From a checkpoint of a small CTC audio transcriber: 8900 steps, batches of 256.
Rows from block 5 of a small CTC audio transcriber, named by matrix and row number. Rows with one number within an expert belong to one neuron, the router's apart. Each number is 128 + 32 x the weight over its row's rms, rounded and kept within 0 to 255. All counts start at 0. Numbers have three digits each.
After each expert's rows are labels from the 100 clips, of 14848, where the router gives the expert most weight on average: "peak on" is the class under the peak. Only what is clearly more common there than usual is listed. The data: single English nouns, adjectives and verbs, spoken by a formant synthesiser in many voices.
# router: router (model.blocks.5.mlp.router.weight, 32x128, trained with AdamW), inputs 0-127
# up: expert up (model.blocks.5.mlp.up, 32x64x128), inputs 0-127
# down: expert down (model.blocks.5.mlp.down, 32x128x64, transposed), outputs 0-127

# expert 13
router.13:161128110130154166159123139154144122140097144113119089204171134140170109072114079107147098101152142128161123149103106136128094172096130122110181150132111133112072179073176140148131149110146113066086151119123099070162118092076167097135100091097115175125046093112186106171117158128142169184188142120131175135143166172168079139185124151069160150174108091152117160116082106125134101165078
up.0:063151173166064134124152123165109152060046130127134106098128058135131156160164137123127106166153134104175074101108130111147135215093093114163108148131180185124145096164098116127119163143076119162096167161118138097093123208065123123084118145111166136153117105137095161179175119157117133077069155116183142136166146133145167132067079116136131080092103125143136152148138132104143102120127
down.0:079082123107087180077126150107157073199134135133131148116150152138125069140112149148080134137141128113120087133144156102100068131083156145104164118167100124152083115065093115156142091125134145143137087130217219148095153134133105223150125100132116121077077137153150082114132064146126076152121139105050121138114140168160199164120117153150158088138138153175115134138123114148137106149156
up.1:086129090132138161088129146150106096167073127106097129097112119119132137200116122150056132089155119130212099097134210133144161224087159151114124138103115100101117114182126152129125139115147192075162115132142121103178163149122109123140137162106185174142150174116122125158123069120156124102167073110152130090084139089090154123122132116178103123091045170114097181133156142129089123097081
down.1:129157104139119174102166128128094130152084150090111106102095123091133158099128188106133164035084129137107182133108097103180146155132144134150153094115186084179089153131119096110070111078134133107134119123177149144076108088157125192158097131125122077155175118141199116117131095154077128135109131144196153157146105169134113146170128084133128133110128148110164134134115153208068114050195
peak on: silence

# expert 5
router.5:177096098160172138152169179153140160116089107083106115133166127183155138099078108068088135136104155086172107116108094071111097093108078070153140166177131166086129171137080157071111179123134144079127160119120115087152154066058118103148126125167120169172102107073179109106189162140144158178105076084109157120168127128108120114156101154099146101161126133115120164178158142124098106145097
up.0:161087138139126116154118133146122095107151141142139132107115093084111080167106159125181076122131182129162154090184109162083107072144169139103147141083168138135109092148114178100147132167072155121122089060081148060142118134146122108179144185150099105182117168085135158147154107091106194133183153089150138117128150107145097122096148109088078130116137170143113152085196215134153113061144
down.0:119162148190147137114075191149098106161125112145146124113184108152171139109196129112134122127085171136126185105152143091174193103104176141130111069125161118109117160124204109089112137098090090069087131099121118112091118068122120116118143116167163169157142150158112107128075099152143114106164094127091210116124109099141113150130093128063070135131053121155141172116158164109131130190074
up.1:123162181104203146099120109128088091200097095151156093112154156088129124105143149093150105181129112179168162146107104163128126151102141122125127103098077137149091136165162148159126116118147111119133180087084011171134134141104092150157112126088125126056124143158129113078157167140133143067159201078154127149126125086191144072131140138108146097083129112120110117154127106128194174086111
down.1:123149121119163113137140106118162161104137123090089086100126107139162131125087121148107132126087158055118117200087151120064072103138092076149133114137114155164205116194145118117160130079128158068104159078135062101113164095141176128157155170088127107105137164117103152111134163093148150126111143080160165148179110165146143133130149115154078162101122187135144243086095113148097161104118
peak on: /u/

# expert 14
router.14:149150124076116122108183146127127141102151146110078082106106150194112158045098141126093125084134151098123116100103069132103093110079124089105126148153084137099148178164091158140122174054104094070148147129176129139185182140100111095104175109074141196093104136082194099126085173098145079141099097099132132160170127095136120130184128151108152108167111094134150148176142144094083147109157
up.0:138109180155125123112138165202131144068143142129100144114101101052132202139116113149184113095109109177107078161104155155117118187134135149136162153068131136075096051159110110176111069111127110170129161122109152095116154136145120139154107123153163109107167109149080111166102145130071126173140159138158083176098156143142102183077091112146064099105160127137149116113156168082183084142179
down.0:132170118126169109105035160092162140192150074133139126160125115108167175140137085102096097118127119152178106130116177159137128139162110106113102127172092064188159119158125111118091129092211115165088113114101098151167103073095123113178140146094128063097153103100121113090145154156124094116180129189099110094139108163176129136125073098154086146116117158184147142215091114150129141158123
up.1:154080122052106157099163124141140119140108169118163157187134130142118141114102143158137121136129105095147093082122099182146143169110176132140025098136143084202090091196116072093149152102123145138149145143145070102135093166124105099113126191151129164150064116163083132110081175126179141151111104183138104125177156071078104108108110108114112159133150095084097122150131181110172144132169
down.1:140051068142060162100121124186126136176116124143163104182133146133135150140165101130147177104129077119168106161172118092078067123083134125167113109121132105145109143131094129092182151137114134129129123155115145083131081155080112071144162197082178158130094141149103147117098100128141106177184091210119160137159119144111071139138089129125104119199155138130137172096158163074115062103124
peak on: /ɹ/

# expert 27
router.27:184126083180170138160191134164158174131096093100107111110147098152175121076089112106093114120089142068191111120093089086118130122118097079131151169195129165069139169133075148105093188116146106104132149118126129111156165067078130126144151138150107182190104083101178089114169172116136165179108064132132153118163124129130142121145080166086120125178107144125134166174173144128106121117104
up.0:131091117084134167113118084142108135074110166142152115081125139138094120177206129101180108123156143096118165166175136055160175120140142180137155146147035134115101092172210091097147037104187145131124165119098153148126075132077157104140133110104162147107091129158142088150134131099090102118165162130137116125153153140126161125063127099076140095120101101123183125109159107146141106104186
down.0:053175103172144161123088228115082139187112098099122207158119110132165101117138158114158136074141076045151163179152134154168166057101144131166184033127152147164133126163112126126141154117072085139154166115130099132135144134113102068121141061094143099118159169105148123145164105102142137140169087119135107142113084126141136141112118123102103119108120145102175111139108125131151106131090
up.1:025071157119120136093097110131123098099092149136174176137129149175113125099093148170087100100162178131146110176123210158137128127158107125130157102067111095164201152154140136149151099148078142133132080098122124199094093162136119135109120114136118164142114149138115088129121133212137115073158194105093141139126116138039141147106124171160115078145125127124159115073070147150128088124115
down.1:132075088144165076125138129147129133093103076135087096113155168061163117116134172143216134143085112181180107184068154156143142092084095097080103122114133097124145096103145115109154123107175132081095123127163124070094108094129112140125190145086144101104126123121131172147136159146136203161124180163174054144131190130141169122138108112119083140090112114167132173133152149161072110098174
peak on: /i/

# expert 11
router.11:189094073194156136148171152118158158117095076070116107120172094155161111092065143094106130112075160072176120123093089093107115103127087089149150170179133164100136167111062150074098187107140131113126143123115135121162151078059140123137140120181142161172105079093165074102159160115159158183111078146128153104157105129119153135135084159116137123160119167117124154185169159128097142111109
up.0:114144126124162169122161107123134089147098142151137127064167099084119109185112111184138121090156102129124114118109139068111098120134168179080118104128144135095127100167134121217140118154120146141191102125143149162168079146164087089141190165114067080136131128126166070120127164150130121047148059127152105139093225136180168111158172096156109112118157103096103189101094104127130124096138
down.0:165103122128120108150144143157140132152152147057142108116122152152100116138153169166142082127125164138099173110135077178124074100072084108152009099054119107173120147126147130091122086130116113108186127126163094147128173145190191139088170131112120127144107089115098151085100185109185069128105142147088112183135109173134115113129150145123129102159155102163067142159126105139176132084185
up.1:165158151100113129160146075169145124081165132156080127114138132075115133178157124211185108156141137184135154130125126084124165153160108099132118129124135100161119090115087071146177121145097131077160120164112053075115091166154135167167141123148100098103143111157051127151095102121149119051116186171092096106114121121083136150159205123129084106097081165119155123086152094164135163143081
down.1:120136092149091139165183160147098112119065198118105152072140157154151114131137145162132160108127123110140119097137103086153102101118124123100108160146105102094119136103151193131149157124097177086115069156144074048135112178182153161120150131144132177194139073102153040076101135153089107184067133135178116109174118108153106099138166158122122103148105115169115128120134060159179115169093
peak on: /ə/

# expert 0
router.0:161145121099108152151090096128118142094098138166109051099109162117109097067095120115108164097154157095122162155156097095082105136108118111155156143153105117120145177099107164105150178172070096080092156101084159103128089110125081117133150103137126140093100132100140069169162176084100102141084109118092179177118205156172165129145199146207124151128112138130096159121156083141083120179067
up.0:165053089121104136084161080165172129138183107105116182128160161102123152189187112124213191162164160110165152057140151122138146141175119096156115144133128118151152063138133076143169174109142096150102192119121173119120123118167135127137153133115093211133135113122112138150122104170104118187108128093126110104056124105147116097144146105135181095131149125079167129149092097140128055126145
down.0:167090157124110116039155143138098137175198095150142090139137119117162167177150115114122120070136133163127148108130072091123150090135075098127140076157092081127128140161136092101105120177076121078128161132123136166059126179178097090064150173234166119121172145176153124121136148142167116141129131157088106177143097144088150143135101108148183105081143150115142138125127179163093103136112
up.1:088085152137141142122171093165089119176116073162161120157111139124119126152157132161147137181131111152141165095159107130104126107099108134139086105088092124128149129156061122108123133104090118126079160133087175127125103128117124100145140146197114079123094186111136123091096162080163111091151080205145116199092145111148143143104135111179146153137206048140198113058177121136129120103212
down.1:155137117147083109134131099178132186094126108133083128051118140126166119055108121116119094117103076130061086168088063142121095103113178159103190128169114100124117138099136116158087151102193109125125163146125158153154093172159142130132118160175145165165123084139175141161083124100126121133197115094160112098154143115208132086148096115137098080170156086135079140186174119166139113149078
peak on: /s/

# expert 23
router.23:184101108164194188112180147113119159150086071088089083122099127146198092082094101128104114131102150135181112123127117101110125096152091091174149142162097143089155164123093105089080162106149123098133177112124103147167150081067120130110147139151182168146125102115203070106194177120122127169097104115124135095141148092162158172158101157092137114175158111109149195142171152120096111093116
up.0:108128066128106095079126125130141162109136114106170146169201104108120108174165109140136084157210117130147165133116146132163131140140115137114111137103126118139110120122198066166079105195162130125147135078063125141143127145126161111076089147121098066179196151104075096161115107174058126081151114060124126145122153131151118116175161096116130044127118124144141115165126125168214120135138
down.0:137140134110112092146085138149182126155126142174132180135147171136116173125108108090086119126116183195117193072048082169149164160177081115134142197155124133087113147098164115060139157139127190124124097118173109163142175096092149115137169099111110115069086091103162141152145037140121115155117083107138123104136086094131118114094105128129150141144075149148088164120178142093167181124128
up.1:119108117112141091108063066093165115155155124120125153137124166125115154139159111119148134176204130154066121167135139187112151110144128132124174082158132076120123091215175106191063105154161099104159136140134134066119112134085085086152117056096195107068125102162100101125107160140196164109187108133159116119128147179167126138159120077122084111155129104116145113109124098137175156116112
down.1:122120102113067144198056087135148145190148145095123170104078121118158181135112104110164164190103158120111144144054145126164053098105119137186101069132170114091106111100096128203151126160112078115109096143093202132171158172174135133133133121166133082074087104189176134098104100125100119128145147136155083146122110155111162099084128086143115172138115100136113135167128109135129133135164
peak on: /ɪ/

# expert 2
router.2:184129104187169152158186127143161174138094084127111111114137076130153140089063158108100115114082147057188103114091089071122113103094082109139136162153123145087162192139063139083111179114127113089126140134134109112164168073079112093150154156142142171177131098089191135118189170129160147186102096086147146151137117104110138129151084178098124116159133130107153150175130152146084164117108
up.0:089123157024166092134121134134104079165105099139163169098133130164100111118163103202125124139043140103107139104162090153126120162166133106160166118097125141073125143153148127140111080129068195149134073171115127095145171171173127138108124156163116121159154159186094214167161101147107064130129127089111086132075149102109127121131098059118127133148164146128108146091117158111175124113164
down.0:104092080105078102186095125101135189104081209197133058161151106130138105122124147076080153089107152155156076178135110098140174158040161158181106159140112128116164184130126144089135151138165105153116195144104113154080173152093139111128075079127129158141161150141151117108112177101157126122143159168127136109138119134122080124146098093172178119118109123058113117171105106122144125150108
up.1:119149145137123128115106135167097115155119145126144155122095141127111182144143146138146128177160124199083109078087124116133101161125120139110087106114147093105110054083132071073161161102155064149127128160072130137069098163117092192142121118089171179131158143136101140160144122093186175124200113200102102152160121191167148170109131124179108150083144100128167063104130086097140097060134
down.1:119101143129128072118151189188161121179130111104120130050123159115147174148154081117125171040140133128120137108151140075162114153069127126147164161120115173137102180101109104208124133092187079161147084048176108147142133147113124158161139158119180126158100103096118101118144114127149114072075122114109102117128175154103093124153120168118027162124126124123078115161174122159145105126130
peak on: /u/

# expert 8
router.8:188117095181162153154168140136162181128093099109105112116156089141172141068076152090082116122089143067178099117114087113117102104125093091129143150159144155090124184111075145080096187107125138081131179106134120115159144066070123104146164119148171172168115068092174109118169154123172163174104087107139153123155116161131116116149085161088134131171114144085164160178169181129096113105110
up.0:126207134144127150096127141130106107151134127120134110183170130090123057161194120151153163155157112193089128185140162143207103125082177144145061149114163133061167083126077122148157121127122095142074161123145104153082118138143143109165158142144118051090168163098073115119104130144134119075155164102121104149083139075092089142115096099152124103123119156129129108121152140106080109182199
down.0:129088138064134124109130170081119112111176166133128090144143183115085173072187095077122161092141122114162159054141109111100089147135179142130121076162094138146108110086124104132079124164096148158151110095134137152147137121121111134121072146162121178148092069150102179124176166114125121085164138143113137120169077070155193157161083186129169133155137106156070088178141160179091151118087
up.1:088117138099115111149110124098128144112151100090107164206099125126145128135189132136156109120191123154103142131198199150143124162129150181171128143063171092125091096138141137082148128140106131097168128105121081139120130084190098163078148181113061094114181201070119131159106093109196164116131083129095090119128108163080161124116187124127102173103150135108110100113057160114112133135084
down.1:088176129102171096162172066107102137094126111090081121192048113145129148112100077131133133110117118133111108116109115167170110164106114130165118177138115159114146126121170123118122110122125048127136106135153114086115057122191177132092101096096085156143130141143162112124160110154152196128172114114159097139132114146139213118049169052115146117088110175133185156101093152157179108165132
peak on: /ʒ/

# expert 7
router.7:201111118134160175124152150132148136093089107087154111086156138128152157108106088095128123101106160110142106135148100076115120086082080102155141090187124112084097187151072190076127137106136146099169179158143115094157174058059107104203123144117130162196131106041166052117122143117115116157142114107162148104168114107105123139167098162096142108139162093150123132153164164114113149146109
up.0:130090129132155145096139073133161101166128124135117108189127062101109143146205132116080141101177146189166145121073118117144177154196084127123100166142111179137177127116116132103111167119119167149145146131119081182162138078110151163093103101096115078111173157090147099116082151104090177134123111134142065093097102107178178145142158052132094139139183170124186138120100084110160096086129
down.0:105144155063151075124123123078158135109130100134110124129168120075107096075171114119091106106128164125180162146170132150120117184181145069076191147144178148067099172079127113114145134077113139196172140117204144117105137158119123140145147101092140156150130141092094104084125086150169141103143069106093118135084137197156139073110086085159159138109093155137183114167120165144121153086096
up.1:124143091148103163138095127080102163130148178141116147122129116099151131075121104105115184145140137142158141102123154165166141146078060177071122127120083080074150149136141159166114135146125130126151113131142132122156095150140161159091067108068121172145182054111073174143133122086201163101184148087054137112078107137117133129178049138159091124099124072163114189155164094149133101132140
down.1:082139122133160105177143138093117187108157142131131127104080131132137110133180168140167149170039173130130105113149129105074113111166125120119153122122150190145174164139160155137060186088158138162103055110162107130143083108139157079105110084179142075119140146136094152080103136104136085121066151072120129163107142147163174097144105147194134178077113116112156168142059134096105092168121
peak on: silence

# expert 25
router.25:189134118146123130156169139166133140137085107112100076171112085105180147094074096161097078070108187095176093140130073139134139081104141101123136162164132170115068192114044150080127200097169121102085164114181122090138106098111146136127151145139130172177097166107160136134145173118168126122123109141109130111198135139110154111127090122093127142202113159160109110183116117162082111143100
up.0:142110105152118152116138119160061112094094114151153119140177097149128155116158117140080127128108165146149122130129128096146131171073112125143116114116101135152176124098148121074138084139171159125164114091185091194115123119185139154150118141133108083178103186144123165172121114142140120159095134144108068083071124206179037178106119157113167085100148104047158140134145136042170107112084
down.0:144085123116103060161132101158160144094065121121118134119151171146080180154169099163109106139160118074066055141200127123119140113117151099072142142107123164178137156141166114082189082130104125102140113169083133172142187128128177140184125147120184129103125133135157116076104138093075142170101152110146110115178112187153144135119176100073144140147134109120145116098185111085095066129083
up.1:129156109104154115149111115103069097118156154169105118114166105140124202168113113128150178123154114128161116151167131116089126161075133119150125130111118137144092067132118123107115108108150166180162066121096053145125128123139099104131171166135166092196099095077097068122098042166159175086130139148141142085158107140163166190102124160058070143119108172196115128106121174102139169149084
down.1:179093049112164090128158167164132177133138101085146121099142061160115154135139122144112127151166117129137161096134157119104107068138139116149141140125123137147153140111101186116091127154133151148161182101159189150122079145097126159141169133135093129183111107096132089112156159061087182184029136128116202132190142110074136084137106136101102159157107127080097134105139095119167075114067
peak on: /p/

# expert 6
router.6:138070109154156133112106117154143110182120136159054090095126078124141157089099128099156100103111127100146148157094114074112113079089189073140076163163111105136157151148166110141169156072120113066175149125080117109169141094097134074160154126108165181143077068104141093163108164086087133139110117090162154086165150145149116099179137112112192098174130088159200165112145139142109092121138
up.0:097161088084133149097121107111103128119149116164145158132074163136160168126194167117134087125184103084137155113148088124095114137214104142155114141138143104125134080092191116117107100106146137215108132155109139139157100122192133147140156107145118137080134105118130113080068119132122083084137150202113061137155144166147116115159098210151147039123134144113155146102130175067116163164084
down.0:154113102183083123115131127127097151116045089099085144159123103144175065128169111116132181145152151118099133143135160077110068128109200152153142112143079128121076129153181098128164097105161175114115106129105163140150089157096096098158130092131116150187145150174156128111093124156140081130140149156100160193087089107097167134076169150130138147157150108211148046139128090070095109135094
up.1:185138141096150125119183067109156088089165155159080107202117099113124144095111100173133119145207126161157080171109091138163143144126086127131147110132114161084146144093181117145124136127119115154059111116125130106065139138219094154140116149137135084151097092170109135130069123127198132112072092130104085096118114140146151173209072126160148097115124104108131129144148106065151114179105
down.1:150143137184133132124158125195113134121089096162059176113208085084126064156137144115114106132092166136108169128163152138136078178139149139166131170116108169105174147116182178134137108184091067102096146116159131120077151157092131135082123129126126097183157139119089112153128186123075084099123128070112127128131146156089181158143118185134141105103066167129135067120143085121101058122126
peak on: silence

# expert 16
router.16:146136066144131173118162130165172127122089126116144123136178104138148177131060125154094099097126115094149091115096089126060103111158191087161133121177119118083117189175077132108133186108138163107084163170160078089189164116084112079170182147110160193134079100095166129152102139195175116147141086143116162130167113146129109078131117143086138117189101119146139151166117099114110143125097
up.0:160095165173065096169084114098080096106164122154133098130144106128128133110113174058166178131154168106111196140135150094157157116100123191185171078144132115136095150102180162093109161137154077115112089149106162136140126135117105116107046153141146112138146142162101114139113071092161175112136156101112098103102121163110139129152153096113136147209111047142177107129104114082155165085191
down.0:179142139128132131156097067106128127085106133077060098153120137074132107148121132151147119154088146174165112165129084081094169085154163088146120099122139148060147131101124117164142151189154106092111148174047159061127164119078126170136173140118131113074121130164219177101150177089119202143092126136141167117057090126150135132113127163106076151148142172150132129132119124133104141087152
up.1:123109128094136112081128148065138119133082169131132103123154130166125100223158171158128134120124149140159152130129138136093140058162137188120068059093172134100081142146170084120139101170113088148135103171113084163167106179148119149161162125106132106083120173217173153126072137115115058107110148154147120092111097144116158126106120146056141142129135147103086109110172145120210080125124
down.1:129140141146154110159148167188168131123157127168105132144067136119114108070110107088149176085207140109113139125140142063155142079155126144097142177092107162189100089143180143064162113058105173120153150111144180156147108116093149106152094109126121159199104073093127119102144103092072103082179126099176168137154125075112065129139145119144155153117126123165157071086117154155124103084140
peak on: /k/; /h/

# expert 30
router.30:187120091169181160146198118124104154090075127109130088099151096152111137066072149081091095105100156086184122117111088103128131113099079116170153167160152183108109151127072169074105198108106132093125184125143091082144163087090131117136130129133159159163099082113175070116152179157160164181102087131141166096157120153127133123128108156096154147166128184122127176174152158126111116121105
up.0:129124136062138145161175135168082201143158173171156151126137124117136090131163096103186114176145145110097119129119136146151138174174181145111140135103143096092080123113162127146145088128097070078144078130102083165107154174111151138071141150144066125179150174109049134108080119128171122128122179131109126084075145116092123114127107122155170123124108150084061087172129133139169099075203
down.0:142116053154115106111141164133163130223090152111103101181136123094109132152073120132174188145145108085139090130146147049115149150081112041182135181153092101143125070156148124097115121184137056139143133093128126129121140175133180165108098141115130097099174140131149177115078126083117159211110178090106123100158108103098146136102117120133131112163148102151131081133124129118194147126138
up.1:199093185094114134105090155152122149066148152134162099041139110123081140163119108132132089117139163114089137184128185117076133095119153159155089105144084080117122121110108134221146071170150157119135171110127152145168111121161132136094083067130101147118175172099103148138139061120117127101117107120108145098149201091131154187137141146168094131098070171148143096088092091146145136132169
down.1:174173157084084117147141150121136134099118090102200108109129127145135168167132155152138113119055067117092181130101096074169143072114139168169128175136163175128104085162108153072136139140099098164133156157171113143144154107082109114105099122150120179148063120160150164116177163134120131152097111085141129134131106190142128079111119150204144116116133106118150105104088133032164125066074
peak on: /ɑ/

# expert 19
router.19:179130109186161106156179146148146155154108081094105140121154092164169136081068159087095130128076156083188105106107105080079102107119055087160148159161153154103139156143044159075091195094121143105130109117131122112153169062065112103131133139157143181177109087094156124098160151112172147160103117089136170110144139129126119122150095156128150145169128169088158154169166149113093147104133
up.0:105086063090061137120154088187119110167114160098117131139133095138129119170110165134137110141096183115143181134157126196151130140136117141124173054111154151138108141192148145119079152087154151152158137128166094089110149152124103166107139113121154164065154147110138122177084047117052139132161147121049111145057125071114205110111105100127157129123154143144133115092155168157080102123143
down.0:122111133157175147173150077114080177095135095144121077121106223125156107118155133108074129138114141124165080144183088145180134089138106149166171133096076104100182136126103143180113136121133102122107153127133145131152150032104118126090178157094171072138110133120167124139114092116135054177104152172165126091148179090146124173111098163112098151164095140119150148122114095102179077112067
up.1:075097124125129099122116138112134086096132154078124106144118130146096136163155089162101152135137212167133141148114106100081161139163154182137117054091101086196143108153153165206144125107211143145144133120094156120087100137117111121132100081096139108161158152104126154117067151130117154147115156171131092153073125131164099175082215127145144146102161137098114133015121096102161110118119
down.1:077124118154148093128133150109122122151132101134092138160102186164179180168134112081054083137133122143115123144122113153141129122148159127098142068161099174093093188141180091150129135185070108166152080092166127145159097102132150126157194116095138135093113125098175156146146080116125113126126113082154096103167161149176079080135089210120178120147149122148171123108081068119081126051122
peak on: /aʊ/; /u/